Rows from block 7 of a small class-conditioned image diffusion model, named by matrix and row number. Rows with one number belong to one neuron. Each number is 128 + 24 x the weight over its row's rms, rounded and kept within 0 to 255. All counts start at 0. Numbers have three digits each. After the name is the row's rms in percent of the matrix's.
After each neuron's rows are labels from the 100 images, of 14976 (inputs lightly noised), where the neuron reaches its largest size: "top examples" is what is common among them. Only what is clearly more common there than usual is listed. The data: larger renderings of crowded toy scenes.
# gate: MLP gate (model.blocks.7.mlp.gate.weight, 320x160), inputs 80-159
# fc1: MLP up (model.blocks.7.mlp.fc1.weight, 320x160), inputs 80-159
# fc2: MLP down (model.blocks.7.mlp.fc2.weight, 160x320, transposed), outputs 80-159

gate.194 107:154140142122143111116117159150160114137118130135127106167138105158138103122159143160133146175117157124148082117127106105137122096128127127122137180119138124105160122149104114132134091120101142148133090083167139046075110123150116110147160113
fc1.194 099:123153104092121079155179129094120137139174107126105122112100169121106094132106149183150155134111117135152119126133120145152096089106149118133137096127103140113124132143120122122111121134126131117151136091107118109120124147178130119097142131
fc2.194 118:140113148157148104143110119166142101130164146143122142064141079127138122113158104131159099125159118129104152150095109136127152137122171138139084145141120136143157180112128067112151134134123114118146131130140099133126133084097109119120145139
top examples: light from the left

gate.52 104:144161121102091141150157150115123079128134161117144161131085120155175134129112131108098123090116094144119123118143172141098086113152159164114106094161108162133165096132149131095104148071081096113121101156123143138119136158111147127129126119
fc1.52 094:151106124147124129140153104143132172140137106098119137113100107151192162106114129091117137117146081135111112116136163140137106144136163156112087126181102149122151077094133097133153125073125092144114141140142115114142108127134129124105177106
fc2.52 105:142178124174120143107101117129130135111112098106159132112171130181113133145165129153134099098107147151110139084094137141152131138171139106152129091174072142125112139137133113126099171123133108134117148092117132119128159165133136080147144108
top examples: light from the left; count: two

gate.116 105:117135111141116129155108124135134139142131137136109130067174121113118109111112130142115165152118108124162141201156110173133165123155190191142123152085110134162127094153137143123125117134103168155164121120143149198126153100114097126132126107
fc1.116 105:128157125148134137157145163123143110130152135127150162155158126130152112112094120160104079157123142154167161176162090135117119114160099106112104136089130142121103112135139117138163111174081143149145135142085132125110177159125138116136139140
fc2.116 093:068131153125136128090091116124083143139105138115156135151118133169092107163128159140147165158134146130131123164127111139171145139133149165151180112160122141130155110123131098122146146093078121132151119086142087148146098134149111124137143132
top examples: light from behind the scene

gate.85 093:140140132152146127129130091137115133117124130074108149149104138132127155084144107133138145119126083146128114107132143139163178198127113157122120123129169108103169127135123090103103148134131153163107147126092132143105089144125106071089188155
fc1.85 097:129108132139105121124097103163179058092156077085152107137150129118115127097102117107145166145168111124133133135101125143108139161140162085179136154117142116145143171130137087140123133136103106148111157148081123121121112110152139121109094144
fc2.85 094:099154131126119151109164147108126128116106169209170186174072132140153132108098093125159131125111145097124137126143126131129124179152135124138141165118100122105149101122109095132143097135078135103097098125082160104120119136109103095177099104
top examples: light from the right

gate.66 100:104089099141139134143100101147158141120121136125107096132131133119115099137110164109113128157100115156114102130130161132124147105166142086149110227133162105147139130104106137126147108130120121172123088131139190146121126084172138149109118099
fc1.66 104:096143094143099113130099129164131139153102117132126144151149144104117149128142179175117096125135103109159085122150134119111149145128118161145123165112149105159130162103132108179147090104129103135119098149118139129128140130120117082107163157
fc2.66 099:132118123123083147189132132126109156130169139101100122147109119102108129158139104136107154124154145176129119096112117141125109122072105126088151094096074145109121126113104104138085152090138098150086101129099165101102142148181104067141109121
top examples: light from behind the scene; count: two

gate.301 095:137119156142113090129125131126153177184123122149174150134182161154154142090147127155099126135130139131112089157112088127161131077105104141115161114148124142109133178109140158149122157119134113115117160134143135154136110165112164142161083136
fc1.301 093:061161112129103098140093146120115119173115113138141133125159102131125191146133107073157152104128124135120119104131121155121177115157100147110147154152153143109131110134129147116096150125105117147139125146125129132187126117082134122123117124
fc2.301 099:171122133110127135090154085151129126116126184180139140134127110100181146133171135107070132140134166092145142140135130131167126085118104141128088093148138149165149106112107128136137128154069093112109189174104123134138097131135130099122113101
top examples: light from the left

gate.235 100:164152092141170140127147121187164147166124147138128162118107166131105143120133116152129089138161157108140107131113106115150105123129155117105128108122138142181122107102093164164101118155077111092113149149136142120112141121186085136107142102
fc1.235 100:131160098096125119119121135120101141156113136111148181109116159143110111155136128168112125120128148120154105175168108093133161132110142144134119090100158130182085103085144145106139123122082113151110163127111145090155141101170090128090116128
fc2.235 104:147126131106100130123118131116145109131138130089107150082105130123127185160140115139139116130062152112142108124133135133127112134150143166094127076128101137146108132135123088111161136121148153104128155151139153121106151164125123145103115137
top examples: light from the left

gate.230 082:128139102117157108117139118119161177119107138126157113147156149139171117179103143120100108148108129145147062087103108137130149142127130148129113116116125158118155128144125141119122170069109122141106163092145158131130112125145129114150141089
fc1.230 116:118139105116107131124118146129147097119126112085070129129169111135134119123118133125119127162179102074160147117133100104153123119147134119165115151153141106059165157114132128103085191161125142159105096125116141132164136132151169128099130092
fc2.230 101:101111085117109146105101069096117177107160120140118149138075130104116118126083133110122112191098136109136146101100145138137171155140114135151127151168162132148130118132132139159132143151123163133061109131145108145153132105097126150154141124
top examples: light from the right

gate.169 106:099148132116105113113119158162135110096134111117121132153079124131158100140141152159104135067106100092114104127140152150084100113137101121113138121130137169138135140139125141172107077139116125175083111129124144090118159084090133150117160134
fc1.169 107:104126106133136138142126124117133158098162106130142132125107152144118145144155125150128120069125080107116099152166165111141137153155097130110115133184119126129091113084104112137108085086091167162126120093131116150129119127084141118135168145
fc2.169 092:129133145133130122169168153145149104053132130116120149138177131135119148137130121159104127110148160155116109037147097117096132148158139154147117114133147167129118148110137129130114124116109157116126137139118155105116135101109135128127151113
top examples: light from the right

gate.8 110:155115127098157135113087128121139104149118110147163145085126112108140148080106119115115154095095132100115120140122155152144095151147172140146134123179132130117137153126109174124104166106132098130124168148135136108133085163089130111161114136
fc1.8 111:076153126151120136114102122152108071087156178132143137126103098133108144153141105134150087129139142099123158140159168168135150159122165097117129117085147088132137128113107110096113122111114063103115135119130121134110112155201129070118153135
fc2.8 109:139115124147121144149127169147115163151115149163107097178140136082123114106139134125130140122141108125169159186121115151136124154126165130145118157124084150118128130101135097120154132156111118121079143122131139109122124147070120097156140129
top examples: light from the right